Weights of a small contrastive audio-text model.
Model: 5.52M parameters, log mel input, encoder norm layernorm, encoder activation gelu_tanh, encoder layers 12, encoder width 160, text encoder norm layernorm_no_bias.
Training: 7200 steps, batches of 128.
Rows from block 3 of the audio encoder of a small contrastive audio-text model, named by matrix and row number. Rows with one number within an expert belong to one neuron, the router's apart. Each number is 128 + 32 x the weight over its row's rms, rounded and kept within 0 to 255. All counts start at 0. Numbers have three digits each.
Before each expert's rows are labels from the 100 clips, of 14976, where the router gives the expert most weight on average: "strongest on" is what is common among them; "peak on" is the class under the peak. Only what is clearly more common there than usual is listed. The data: babble in 24 made-up languages, each with its own sounds, syllables and stress or tones, from a formant synthesiser. In brackets: how many of the 100.
# router: router (encoder.blocks.3.mlp.router.weight, 4x160, trained with AdamW), inputs 54-107
# up: expert up (encoder.blocks.3.mlp.up, 4x160x160), inputs 54-107
# down: expert down (encoder.blocks.3.mlp.down, 4x160x160, transposed), outputs 54-107

# expert 3
strongest on: reverberation (94); /aʊ/ (82); prosody: stress on first syllables (81); /ɑ̃/ (64)
peak on: /aʊ/ (44); /ɑ̃/ (25)
router.3:126116165137187142069158183154118143121105204125133130128048141062144088121128065140132120108130154126141152143077137157153192129098154193120164165123096142126155
up.0:115173154105153143187072098082170054142090084123107113145088113086083102080142150118061124139091133158141147125125124117122090073130142094085150153127174137142132
down.0:134136117079192120175150084115160130153141119114084109188217171131103193136177113165164158115095114129103103118100143111144110139101116117098099166077155141091079
up.1:146154167110129118176174156132111110079110094177102109124158171066141141150109132141123156079072101129109152082169141134120142095064143099146062114187135157076105
down.1:140150100156166110094145157135129163175120127160123112143052156157093109148131074106144091162169140123129127127102127128032071155094100163193127103147147084155128
up.2:121107127177104189137069110108165094115178118079096091099188078170186142087115123103099158092175129133123139167079139145141177102074095159138122194114142095084110
down.2:140160062174148117176126091104116191167121123123155163096048122065152093158085154116156134071127126104128091169165162129171054113119127075175165130114091143186103
up.3:097113124103111146142102210082147106159070120089138128116129075098110122139182146183112152150113166078113143104132064117076142130131123159076090151116111103107134
down.3:147150166093125064093129095092057192119165129178179115166143179135085133135116101107173097165104121150124132152105160170107089153125141146179162039119111119161120
up.4:134119104130103169110135131126122133135143135153122143112067105186134094152112136070069079102105145170117083124128116185199111111121103153165129139111129123122096
down.4:159156139128103079182115139131154146125105105088124103112125139110076154162133151136133133056077099161146188140173183114122175160114129074138149146133134117166181
up.5:127167147073136160129117098149079061154170090157047171120139156081153183131110140146135141123191103135176129118139160080148146166139143100165111071175175111100140
down.5:139106161174149148119144130155131142111159158114120121153128192144089084151112076053096188141141140131137090164092070157075071154149088168126146124165169124148126
up.6:162131131131202118116113085112106110135148143154099141126132138159132116139109142072139096087145203073136152160125149136077105119070126104143049142111126085186060
down.6:123103146145122101127105075103108145113080109171164184112197141125181072107088181148145109165173172125121164113162115228098150104119154155134082133148141036120102
up.7:088185126223123155130129112156144139181098118132098078128049129133158118077144107094144111094167126126111116158177095159126096124188118141108134142170125130155177
down.7:143143096134107068153121128137101118119140123116066111134108141135161116110141097154144072129129083113166156123131104088132104078154134076157144153045087108104090
up.8:128138093192101150165152061091085153117088157126120131198103148134076059139144153105138094157132129132098151097123160211072171145171125082097118113163131149125120
down.8:088114145124085166144041111127126196122147139160104084085188141145169166118119177133110169066139166167138097130116126104139157089087101129124088068115125095125146
up.9:099115114134072158182106114068138057160184053108118183144114117109172061142121142168119173179106101134095168131138154095085053089123056137140106110064091131169165
down.9:130141170102083175126111144104147131176161177115159117124108064156117162107096088172149128175060112102108091139192151143130095122082150169143123180107116162131192
up.10:101128138124120112131126079092161091135165090114123141141161154098106122098134102127095151182138128079128098149094131168146145047095113095123112145122133188127117
down.10:089165101150171164156090126099140115117086173148118093058159125144071141175172095107113138123085096176092176129178154140098164194140139186105153129087111100145100
up.11:139193126140099131130157125102152054143140139088132088135124173119097100096130095145157125102144127161102124121125108101164127078200116139123140102079062114107106
down.11:127146132125157151136111138133125156110134079109117129091148143154128097169098203091108127163061106148175134083119091120114175126078134146174093105114138153138121
up.12:133107163099111135175134137087141104100080060091129111142114149096099131118157165134105150090115116155132075116153149177120186175165149136106133137154081062113144
down.12:107126151071119141106103102090080117153145118154157140127154098188103156137168138091119142171112143129125157094099148087106163135091189090102168083132181161117126
up.13:099172084126091088171116129159116205155125198092126150147139110167106140083139168159078154113125143114098108182088115161140044119113124087099113126128120101085116
down.13:079059118106134140122139077109118153129114135228102152125124174090143117109123105122152146147130170143147106134108144115130156141179148120175124172088105125109128
up.14:108101142110112174132083112154149083096164163153166115156102158153106110130161122101132111148122074118115114094185101181152043108170095099094096182084120128091146
down.14:100099165126122124153109124120101109186159111149075155151114135097178105103191107160102105128116169162125151153105102128076167211133125105094097103112163126188145
up.15:077127129090097119122079151099165084123143076109088162109112114116077130062137117101146094067127089103127111136129100122102100128124083081098113133142125108107076
down.15:126085152087197127180130107103081148177112108155115082180092113107119162183144154121117164152156114196110117099140177155171173163137158096140163152106123113166144
up.16:138076113150122130065146145104126077071117154144120127072184155096141096112134117110146159075128136138089171078169127104134145151132143105107124079100155118135145
down.16:163133133100161120199120105153129101100118088089082133147137066163077144124171179115100117145119147077112079166084090185093124107110141133098120148144117131114149
up.17:136173168071189123101172131189093076075073111148140181092126137172159189147131180137059161127123128107163145145136113002142117117109129097177121132159180144158143
down.17:134064105148112111162120156122117132160153124045152097143081118116098075084077117147168131087098116081095097080122075156086113166140172104115148163145166169110109
up.18:093106200165149183076154122110166154164147132119128068131131090154113164163132090111147058123071073119113111150092105124137144168173146119105088107110103130105110
down.18:157201098152123077139146141110085121100146151139131129096119156097190092090114104160128125098156148125171171137184141139121147105100138106168111154144177207109146
up.19:174088186164159133119116126117101098183138154122084151107116064134075077171114183099099116159101139170144146130111079127107098112155091088120141153148133083157174
down.19:104150046177109154123052172097093135130091136130143057094140174146170161132134157079134129097123142119143158099127081165090120149112152100122092135086093143124083
up.20:120218114122118148160115096089103157119145151181103089106153107180193107143109127176119130069112180107151090085191160171093104110148095124128150129099111149154122
down.20:107112122091087138129092098169124096137103094148114142095076115123059085129154088075098125154145060103132125128156150133112108166079227061143147124126124152134050
up.21:150135191113103107091094121125145164158114111115135105136135102082117091115135131120132144090093087125079065100115095095094155101120130108105098125126086165120146
down.21:097113134134190154170142124120132128119119168153073103122144126151110158167167174079150159171175137109137129117182139167113123178141171131128133105131164146103151
up.22:124146119100150157178156142150061104137106124114110144123089118109094123137166153115065153063100099080194101151207162142118055171113150102136108142139154174104116
down.22:166150146159139112068157150113156151068177178107169078128162091156155114104143138145137164122125121125102109109097081108188110094130122151139104124153135142133134
up.23:173145126079099123075032077092130096121123164090140105115061147048109096117127126131098135171088155105142153068106152127127081097133095107122076198133139130101131
down.23:169128152168141182172099167107107028132109124119135169173165094220108132155124118132115105121078143089134099154089143134085154170097142091126132099126120176118111
up.24:153092067115120123139179148111111079106112108202176186177072134169119120094137133165125169136092116159103104124100163155090091145079080106139119161152118126132169
down.24:181161130138099169160115148056079143132127169143150150110105159041096111085118054130124122180155134132138158162122126100169125157108089109108078097141082117160151
up.25:093120115198165129113126136099206163136127127114137069166123135157093096102198134149138153167149140195098149142152183129122115137156141149107126084067111152153155
down.25:210154126144106153138086145145075141124108146117136094184136136083140139199141109122092171139129106093117135163064143138124141085096084136144119175112104177146104
up.26:127175149165078120079099134136119070131118133134153127121145081137138132141153130130089132150156071116114129153107129180162119124114078158136157164106147099178087
down.26:050101132151144115173099198125132090058158119101091091127068141141149104123131085096194094153100109099151096126135120076085130046147097115103117103168118153117162

# expert 0
strongest on: prosody: no stress (60); white noise (47); /ɪ/ (34)
peak on: silence (67)
router.0:076096162108124109115080163140119113113167177125120121139136152203102130133109124130122120146147110101145092173123124144088118073109120079145146119121159122107194
up.0:187143160096129134128165108185122138111116165105161125113137122131149141080156090134085100156127067033156131117120103127141088081061145144095138136113107106127103
down.0:123161153125083126111173107158132171078103183130131109113140178102164140079153120163087077149104097122164096124115071155127125134053160140127118161109096074153090
up.1:151190087131094159155186163162106071164073121148095145075133163147122093188192149162153116146171077139091093119146154115060180111081120110212057175151157108122148
down.1:165124105146088140120105127140122136159110123106109105072147105042112118203155140124133152113195119100119088172130117137115075108151122150123099123167117125145080
up.2:124149098140161137116094135133131128109162147146188168173113102120144123110130099112091092142170126080119072127084119173110171135087134187114134146144139036096142
down.2:099093134098073137190137143117154132123139138133180139118111208093111114156151202102111130153143181145165089133121149136132149115157181172180157152143096107117116
up.3:100117172133166046164136126084122148081106103117109106129130137171079155080102123111114114131151081148095145104139172127174157170144153155200141080084138147118093
down.3:124099146133097160058097096104113096166165160136126129105099162095156127146136155131140158127046144135128143119156088103168079140153052077192114126131140089105159
up.4:106125148132063126106136106128112164138151122142149099177159104084143153180143086119088132153125117174130156087137163161123130129165138149101082170129112142139133
down.4:148092144086161116155211119129140139116077164165075119123133060105105111147152092190120071130172185127090103169109067099130097114111177138143139098088138107138065
up.5:154109144112105104170071116138162150131097131154135096147173081163069188118146082108169123118148091148097088108107118103177162164183165142133094142078061167079133
down.5:111134116136118126105159139141106077142127082105114144104100108162097152108165154169102138145081134113124098111125105106172129124164123154086124007209145188118103
up.6:157141105136130121152102160178132109119109157098144112116067183120160118091138106194160096172089137133122138087124120088135154123100114120109127201081122108084121
down.6:131113113134170136116122069059142168110176134147126162120140089134136172194141153083114162087106106131152162132133154131125097141106200181162154155140060135127193
up.7:122134127161127095104111109155109143123110117036160177115139096206115139117066082131128168069174173180113130136161128146117082124147125125145141154145097139146141
down.7:148111188068182117180127128085130070148145156194101058160104107085104151078145143092155116203100074097097152167116160136136133142125152102133149053131183149054188
up.8:191113126103130081154204132069043093073149145151197132170221138151107088153130109119097181140102146097144137134101124126115175138115169140176142089127128108135128
down.8:128125131192150161078103130187195113159094142101080125114120123087124133127161149133099169159175105140116145112141072107102108099120066122080117178161102174134143
up.9:120086099104133151173140099124125105084144063103084103121135060128096059081155110139113140074163106072155112183153136152095145129085094090109180126098136137108133
down.9:183101105111125141133123165155119103070100098125091131138141062176152120107163154130165141111128087164192127115107113107156129114139110100112093081140162183091100
up.10:150134159106060130048087103178204077154150051147148124145131143086141147191106146123083133123070125128125126106129149156132137154145123088122139183180136157133129
down.10:125164118122149150210199094116118182114131117139130109110104114143101135101169114138151129124149152152088108162159109128105150132165085155135179077092138128119090
up.11:120147141094111110151132125083137102051078202103142110152135147154117115101150128146178124189154134132115132136164174110088160096171122157144088102149097062084148
down.11:161111129139103159089133156135112085103153109147132160137098130140074181128115149117116141045067189168126137156146127146079199101154156146124145124173125134086119
up.12:168152188130143171068163100145105147137149155105117140102090106104110110109109123197072117167153197108124105102126077123119164098112154087127073173103152110104181
down.12:100105090116142170099102138066154122097094091151115121114105094198154176137119156060165167092140090174165134144137207203089106135158093126094139180118147168140155
up.13:141153117122182146106102149144119122071100137159151177094116141155083128154118151137157086102127088175135158090161127115186085154160146151138157156116128108133106
down.13:114134137092088134148143066103155113167128128157095102150124109134170160093106164142094135154086185112157075133150107080157179094133095114188080113099127132121188
up.14:192135142153128173108153179093101114115116150109067115122123077125076087112103128120130076113110104117163117153136095175114130138073082169107121143141162092162156
down.14:079182128094074137133084087117149172110121116134135126121124145133127129093106108157146117109171122147150065119148160206124149160191132117170141118080142066132134
up.15:180120127137155129116127101104108111113155169124107103179221104073100099110147111138091115159149074100136061127077106090148159082090142171130131130057145142165131
down.15:102150092161092119106125122107139154101048113070202168122066118131126079149129152190131123141174161127078147138150107146109126119117097104106069178132125127079125
up.16:126087089176128129113166134170127112160120113108151137075175158095172126124141147179157154136115083144159127127117084133116107088111097137101108173114089083116147
down.16:162174111104131153126082136066109110091135134166204122156143103181133114137138118130105096102098182126056112138073160122064138133138121120101141151116146127152122
up.17:105051154137112053142154108141151104170159088193112104065088155153121088082092084151135055056145126178134174122124136085129107128124107143142086109132110134103149
down.17:136143140164114205142158112078143156070148129131100119171120119141089088176149137148118140174156134174123114074148121144120097121145065112136162076095141059093183
up.18:151159129069096114175180159090089146130122177113102073158140137138129121121123190122127139044077155093150133112073158163064129123126107126124131139129126091110091
down.18:156172136126102158131172088169155152137147080133085151148133140092169150169118063143102125175155102149172125169182102125123087128152084155121127099076188147151122
up.19:128139107111121165132116129091136155193154082096132156129143080120155152164113130066127176143128115158049166132098097107110165174105158145149123099168180119085172
down.19:108116082114130104129157138109129112084097103117166087067143122140109175095094104102106127108037159149184162128161112194159135096154110139161145122120164095137107
up.20:117169136162082154069096174111124134126146134133157112072140097189120151104092136128147085072119119078152164139148163154122148117125152130114099134112131083123101
down.20:116121145095179166138166164142064093093107110092105169135171149129162109107134085155160216141107118149122121122116130100175099107131066103186120127107078103102145
up.21:104180141150105096149132122126125085093180160158127116093178108130149050141110160090144081125118094154135148144068103217150094090097091125062135168067188094081119
down.21:177134109102129094132179148102213126151104105079141089139137049164159114114150116152137126191125114125132158149146109140103118102156127132134146161127164122059178
up.22:134117099112104103137163150135138111158118130142159195135116146116158125084175150195122072085122165146137142113113106096000153120156103085131129178120188120072102
down.22:107145136122131129126103155112144139147116119050150187151174160095126171116126087149144157149115146122156124157119078135179059119090112196148107142126090151149116
up.23:126160155063105116096117132150182117147156128130153152124141130159199118139126119175069135162137120109154135173115126190161161126126115175150090157112159125110160
down.23:158133114109115133069150132173114134108104127086143114107122135092126185124091133083165093085177120179109125168114139118106124124145107153114192156089117199083161
up.24:104123167127146108207122095132146133123139071135086146151156127091144077132085122062105130162116163127077114091162111101164151105111112117093121085152135153104096
down.24:142081157128140122113149117098078091103155123179096162122117146130129085160078097173118110189150156159086100152090182076104146146138109063066047137150144121116146
up.25:174101064127089086180135115163143178115098094091096100081041132132121095131139154178069118101171113151122160089153100121103183115113144056104105089108175119120162
down.25:112153150113100114132138146116167076108095135123136093175150186133177143095152108127121136099071114136100079095101122156102075107220142134164145142190158108092107
up.26:138127133081137114171173136067132103133128150121174179137095136164119118102174080131091112083110078134061170143158159112124147158165075134144173174088079076154122
down.26:143104137114134141089158177174110049076150205132129094115107094075140151113147079154178177176083130102101161141115156135172150121132112079115129147134158109101120

# expert 2
strongest on: /ɔ̃/ (86); prosody: stress on first syllables (82); /h/ (54)
peak on: /ɔ̃/ (49)
router.2:089112121113172116123122122134091165125162107091112172154070129120164099174146135116128126127118150104091184106117065039093158089172111158140165154122128128130119
up.0:128080190134087118153180102110101103157142145155149110122112131113147085157126205064135141073136118111083132114129111132138083147087101121103099166096102060122106
down.0:119148133109094083118090159142118141135080161095168162117147093101159136103098113161178058144080172130096165101103121046097086111108103121147157131085129149149093
up.1:169150137138120150142131132159213115142116109116163129144075125161171134128117110135090138122177162109124149149158149158118078187177175162144100189153187082191127
down.1:139151138185142078134147152111094148131168118152138144091174139103099053114088110131136110145141118119100138102121052081165177075109111150100138148076100166102111
up.2:091105134148104171161134149087183166121153152112112121167192063189131111130167167096126073062093125101121142158081143119090124124087131065101160137086147109180045
down.2:178147142140166115066050099126141106166074188073202099160166139151127088133155143153187080188170094057148181148048122127162125145112092143118127106144136088126120
up.3:141100111154124181148103128132144067091131199133091113080125097198110163072137135148085160138085126101135099110082129204166144141099097115086092129058061074161109
down.3:137123165092080091173109099151166163216088149086165197146160129157110059066104164138127093175143149125133153132058098170152173162129185148191153172148144056138133
up.4:140041158093091081119084106081081092155162095093138128169171139165148071122126163107107065151107125158128169142110137129104106109115088124115089108140154108122152
down.4:087076104135091152125148167180096159111112159172159190102131122115070109181134106165181136129114168155157098118145120141175144123145114161097189175111055103119123
up.5:123138169060160162053101180048170062116131119151098131093133122150112109089139123164112114139139111098162126118057136124150076101105142076130095099124132119138086
down.5:146110105141149129137100117124158124086128149103146129158112121088161083154135195123093144112108187174078117102121146191192129173144119127213140102117083116104148
up.6:095112114138083102158146152126122086128091127112146178074138207123083087112205114195140088120095128172118146191137165145129141102099139134150105109162127068079113
down.6:158141118118094086104146069193067173080100162080096179158080164132126103101087073128139116119162144185172124127094137097115194101155094197109090151099122140132096
up.7:069077069094095190091165125135118152120086103124177097117186099144111187157117121179119144150127156119145066094120205133135104141061082135075165129151135161142116
down.7:150166171130177106123127143083163116129193186180122182157127109098132122096166133087090100135112175129139184143159111146094216133119153141172154049154161139147162
up.8:116121153138077171141189147151174147135155182152120146229074115164087111170141078140111099128086173134108130124079098080146138168075115135189146153108099086130157
down.8:155130148145119107126133172167109133124109174143173075144166141114181113143120110092158082122115118129212213139086128148154157157173103151148187136091127139120106
up.9:168118119048095175182123123095110059115146199090169113116178139161094127161085164136132106138122121064117106116124135119103131146090115151164078190129148119087106
down.9:121165122180134093079103117152107170119119204082153137186085120089175147124182153105169105122165130126135150083116124190164123115152063171096152138102131155083153
up.10:150129111084098170107170137128122111150127129118141110043123117131103078134119149137109133113165105143108098103171129185130141111169090113143119111187087121097083
down.10:181085124131133135137101139141105188162064124134148103141135127107169191159118177113134098100114076150215180131109187115134090130117119126127118149050107176146083
up.11:152108136081121156071058116120165101115168170084123148095122122106149119123137093107078106109155143145088162136088136171078114104113199127094129069135144114164133
down.11:179115119189122112103190142166118173103131166086111139216176168113164104143177172156153103188162134138173111087148151124126151100134123137092127175104092157152110
up.12:141108143126085109090184109157140074172107165155141153166067154169127153092128098161116117064138177125081101101131122141129118138127127115142097127000071142127144
down.12:086146149165154130100145162170143174119123129115137171118058154092142106121097124083150085163113104146145151133149143118179174086085109161163137162090094128117155
up.13:119141115162214119157151133072141105126158148127138109125181089147100095087131112110087084139103116118161088110173060129098157093146122192128124094050100144158078
down.13:141130133120132148125151092123152084120134161160109181074106080131091151133168122125130138107161120109135185161037089090102149120079099132108086129177096134101158
up.14:145124084165118169161101117112166145166120114098194118096157138105169116115106126155158100087117135079151125106134109145140153183099127168164136147120077125077113
down.14:115160135162098044117136129104137177116148122241163091114102107154099135135100100072138071123136156139159128095083106124096135105163166157166097146157073147159118
up.15:172133174131133098156168164171117105109171221117134086141093089150133081109130064122159177154177193138069129103110095109132134084158118147129139169112111085155117
down.15:104152150097066118122187144154090168132134120125187128082143159137149166121093182086185161138105146155183093148139138126155137138111137126103146188140113126065149
up.16:080127178084129173152149178114127086073114084175127139125169110049122101133138135134088080132096142123084102134128117191087155118217053070120149141101128179152134
down.16:153132135078128074086107126111141139107107134125100124124129192108132176134136119102069109107152080110105150107082132149078116081128113097135137078038128123151134
up.17:163122092075089134101160140139173152142125129075120073096162122167126140127105136176139122133176188155182069185149150101130142092073113073087148096170134143139136
down.17:134165138206125130108101118132106113126114147134121130137121168078103105133171131114099102108094113126113199058074106150108125129156187126167157130120109119075103
up.18:098149107121136142098138131120170149129120107168183106179087061161152091079133169201147120113125176129124161058120121129148086171094083070101101155072144147152127
down.18:108127116127081106141100103166085143066147138135071199162173171126083090128124105137121095189089069128101093207172148082154128044160175121102133130123100131084121
up.19:155148137120102080161185156092156163138105189135104108146187136153122129132103193131123097111110120086117040128168152097130139144126121115134112132170118121099065
down.19:082116159128219123105101193176124118134116145137127122121055153135106111158138101100154104167110115142100127157099107133116132133171190104159132115117117127115224
up.20:146093074124135121109171113163143087164106135163194163161110121110110136105171110152093093124175102161189118145108112103106076116089113107181106097107162130108110
down.20:168130221145153130110123107074100214119161133110091131161115079120113127159153169091135135127109172127109116091138160170158167112141143128097137103116101100096151
up.21:137087139119043103100158139193154119108160117185162087080079170183145137146136155150180103093094059147158122132126126121160130145079135129148121159081126105134156
down.21:178134119129184142126126115122084188164101109095173109133114158167100070087124156089096103175153120178092085108120129105124071106120098118142062118184073150123160
up.22:167108185139151099155121082107149133100136113108131070113132148096077088131169102148099135104043107118121219112106136170140098087131131100092082118117145094110115
down.22:101146136105057139163116099167161092172174161169158190125098139141080144165140077161175061167119114054096097116059153080139152147142189125085147117141106128158160
up.23:146121103058126086177112102159207090163158087113088174089129147171098078124103118124129139219098091131184114119080100149121126120090127098080161163122180144109089
down.23:084155137207150197184117160123086095073140151184107151156152066097149143154113111158146138165156165049058140139094106128121104191112136101113102121148105095123144
up.24:212200126114156154116127114115135106176132075035155112168116142131112114162135101178086107146118149128128154160087117117063136080109113146149100101127125144101142
down.24:129133101142085084100172123071106163138102112093081136081135116109117124139140119050193128172125095119169162137093106157143124081170161089074087160133107025153158
up.25:161156128066162112159155103078065101151201114108112148143168184138087130114137152097178127107174087115102115202124144145192142101209114145123117122196122101125169
down.25:119100149149161128123123121144137183124109120132155098100125089146142112215129172094147111154094136154183093093127136191081091159088136094074127163110142097133127
up.26:133105111116105155157149075159205105110088065141122122079094125167165142102082118138160079201105084094119111107120121159104131134146181142155184115147104116175098
down.26:128140189128160197081100142125088143136086170117125168082200142170102123125118121154101069084185127116084088132156152146110158145100106126171127182054126092096157

# expert 1
strongest on: reverberation (85); /æ/ (77); /ɛ̃/ (55); prosody: stress on last syllables (54)
peak on: /æ/ (43)
router.1:166144140126153144159144106092109109099143116190055137102170100106079184121146134107136136165077081135131109143096142167127121200117197133128131108139126133105144
up.0:131093149070161189099128125137171140138096090105144130141130138143141153138075134125155139127116110138133123115143091147063129182157118187136121121146125133180145
down.0:130131142187084101142105127102104119168177207217094120063095095156134104153154135181134112118137157101087127147120160123168171163110155104128110128164148101114082
up.1:162145114144083136100069125101072100176179138173131085137175132123178118151104146131135123106146155134075098089123179083125119108116162140108132176151160131131120
down.1:123130131167149137110123164115114162105084114122140119150125095147087093149140074097055138120189138145116155150113165174118164137169126077120160142209123133115082
up.2:147123089156106102190133068155197084143121056097151125134124124135152102158139127110167092221145144102171134076119142077118113120099093108156073119133117142115121
down.2:132142126071172175078138156100099155106160163163118087124132155127094115131079133074052170107132106104113139158113103139146111130120160143106158107120110141168091
up.3:112152113141166145116111143149124157156097142167171137089086118096178157066109165115091105118171084139107128126172149157156087205153133134089148121137144063079145
down.3:137094146106122133110092119128126152151141109118102094076098123150091102201103120144153105114092159070139137077097087075079111168161079156156049119144111120175139
up.4:087163094112079115169089121086161131120150111167088187122108080117092119098183107114090093121099116157119128155116191104114104134196138137104096140102141152131145
down.4:070122137111087067111051134142164152163149154150162114183137134127166071091156141157106152179150126100168083105057169145120048093126070130094095117119116125103085
up.5:124132145147124150162107142088094136133084138098152144115123158073099181084164096167068042082105133142145108109159125138156120135076107131061130122112116119138111
down.5:208122140138135121109143142096154148072102165117101121177157051165115112101116118136181159133185150133145129071082059164115098139178155127165119131094111134126117
up.6:156102146080121104112128119151112145175062151082162109137119062085086082120145122111101105133132121151106139105055172141138159120155106105104172128096102046112130
down.6:156138172074195117119156177124174167149122123138069174156136115048166073148143126044157153142123102155142101151128113124093173082108136114127151145084061155143130
up.7:114064141147105103093093079129125124122092126187105179148118103105115154151206115111149095087091080126107108165148140122081094124090120108126075162135098169098170
down.7:097157133086148089078153079110139127155159161088137090104085134161118143145081170114096110118143114160150102085115115175137121174185101161088132105152170100136181
up.8:138087092108102123128151140145135097112106081147130177128150105135075088155119092170070128136145174083133087160123055124118096111121087109112086146118149144101121
down.8:155121125078138105150091117172146160171129156123181108124095071139088080181102123109111150122177140123128082096093148129148144086120201182109125105123144157133133
up.9:104167087206103102127099199126169136154112142108104095103098066133169139146034134126140102099126143128076159147126132163161142155160142178083109129085093062138095
down.9:080125095159112072094119084143082163183124105086136117103122135143156136088172091111100127110176145159118137098179138098120102179123049103101104091120108137077067
up.10:118116189162154150078099132108077079109071104149178163126084166121129166127082052115101116175122174125151151075140132116121082133103115061121154175124124108120117
down.10:133111111153160133106152107137047163124079158127129123135151086142134172161116158130147154097187132072140138145129112156146118162116115191114117095115129097144112
up.11:152121150180172117099143135117137142123094160062098066094090085186128112135121149148091121158127135139107144171105087132061131134148098129046107126127132104155078
down.11:134125139151091134124112131120117109225094143055163152142135146122150147191128153146111129176049113119121118189156142178163102083075109109101120067121143138143142
up.12:147129141124151080155150111117125151107136140123088201145124091183141104114126033123153106115064126125137082084172120145092171119119120147144142122137166106144110
down.12:198125118106095154146125156092124129129174085112137136091169199133083117128085120142088133140111136080177175115149072100172052164089124151120085134108092156149112
up.13:093128137142065130121144150155129130098104111096144125214139106140068122154109145101131134176158126133155102156110086131111101184125132142138121159136111094108203
down.13:167135135150163136188089103130159154178124133122169071097131099135183089155167161093110106143123117091119122037090099133161137182161157161131098109135115140115112
up.14:084120129152151127142070085151189102185125100119131122126109125098068123104172125112078107087086120107144115139146082114153135121114073062137136195098156147124173
down.14:073128114119162109143150058183107104141099089099125145114103118060118098117150120089083080135106100118121120129078088115117172148134046089108130123144118112128132
up.15:172081135149132138116120123147094107179103079179138144089147162045125081134144145136111146132154146118133152106117118128119049083161090113087095098100120126112181
down.15:000145107136113140091164066124115133140082133111171112141183048229076163134135105134108087184082115139147125168168150136144183138123077126143112121119096095126128
up.16:117167146097124107108111116101178114136166115138177148102157130118122158075128104127113142103212152097139189079144058131156119088095088113108155123081152142179123
down.16:195179142112149165079143149096148146109090112116066079115133137178124085182140132100111173140050063081134131161134141170132109144134113163146134095094114081081119
up.17:123101207038115094125114106138133096169154177084101154134102146110157150089095102150134124096111131132170139118168154169136087085133129119127118140079095107111119
down.17:110105190080134084103117157147137168151148075105161103066122080099170088141098109133126100136152126138120099134109125143163134098113193129103157188090172098093145
up.18:138125150146113091080140134108162158109144183106164134154092129119099185171157166192121062138110151107125102180181091139158085138104107089147126121095119078168151
down.18:150138166150140123092127119166148121145151101067173162063118112194153153116087135198123074153086130137142150128097143138142150140139129166104187124144128095133127
up.19:142092049183202129119139126094124199151163150113103139125112107069134134139126110198120075150129214075072138052114098128137143087160118154097142136128116118128135
down.19:084143084067046158166093119176103116122128103168137174132100185132103133128118149147092150150169126123096159159122202106132141135071128081095203163131169079144087
up.20:144097141110125131169097127107173161150169159160091098128092100125093096131072133228123083125084113136173114044129099144141139105080067158105076103095105133098073
down.20:152163158095126092180095149150113103074199112093197112153165097070160094131132099161185141082085095084177076151120112172172141097112125107146156140134156133072117
up.21:056085173125058145145109122142125126130130121148109143117075115151164093103127076114122088118149140155124107133154144172112096092118100092150096143041057145134114
down.21:151102170115169185116165110125106126175095155150088132165114114161138134146100162117029108105094089108037173174126145139088169145134172081142096099120110145196117
up.22:046162153084143058167106170094115128078198142155141137140131126084102141103161132158073130135136167106131210142131065162106096095124089153112148123100137079108161
down.22:134074143208117145127185130122151060114149117105163105121158171124137177133127124184125241081066097189115099126092114109171130081186189123106138072068120187130087
up.23:168111199152166158108118171141134118152108142059111101048184086180052099133149101135147135087109162149156152107069180156110112169147086113121118073128130173069129
down.23:129095090116150128129168078074081166122144128144150128118091141161183133121146146147106096156110092039155090129191053141170154086092126149125128143091141123172127
up.24:224129080089144162191093193115138111117134112120167161191116146149088122118116107174093139120137187097131097168167161108170159104142086156156093172065140114092073
down.24:109091025177125149131062159101136195119126150182178094118092092119144156169128181140125207136111148092147084124163076148057130123117112188125121141115069147149097
up.25:089132089127125161047102124156207100173101128175169113115060089119099119112160094113127117165162118134136125130100162170126103158085146134118131177097152091179076
down.25:118131121146086128148160171109093208120116100185164052142086124122162150135142121142138115177134131171076107123117173104107108052191119050195054120080131076116083
up.26:142086106121154136120133141168151073111034091075107156156095163066032120091120142127054104111087156123186127174159116170118109233070121165150152134104125156116064
down.26:188137082096026094159143143178124187103101141077145077150106141178165127135133086130161173118170162084106172113103139153168126084145132143079137105149138071128098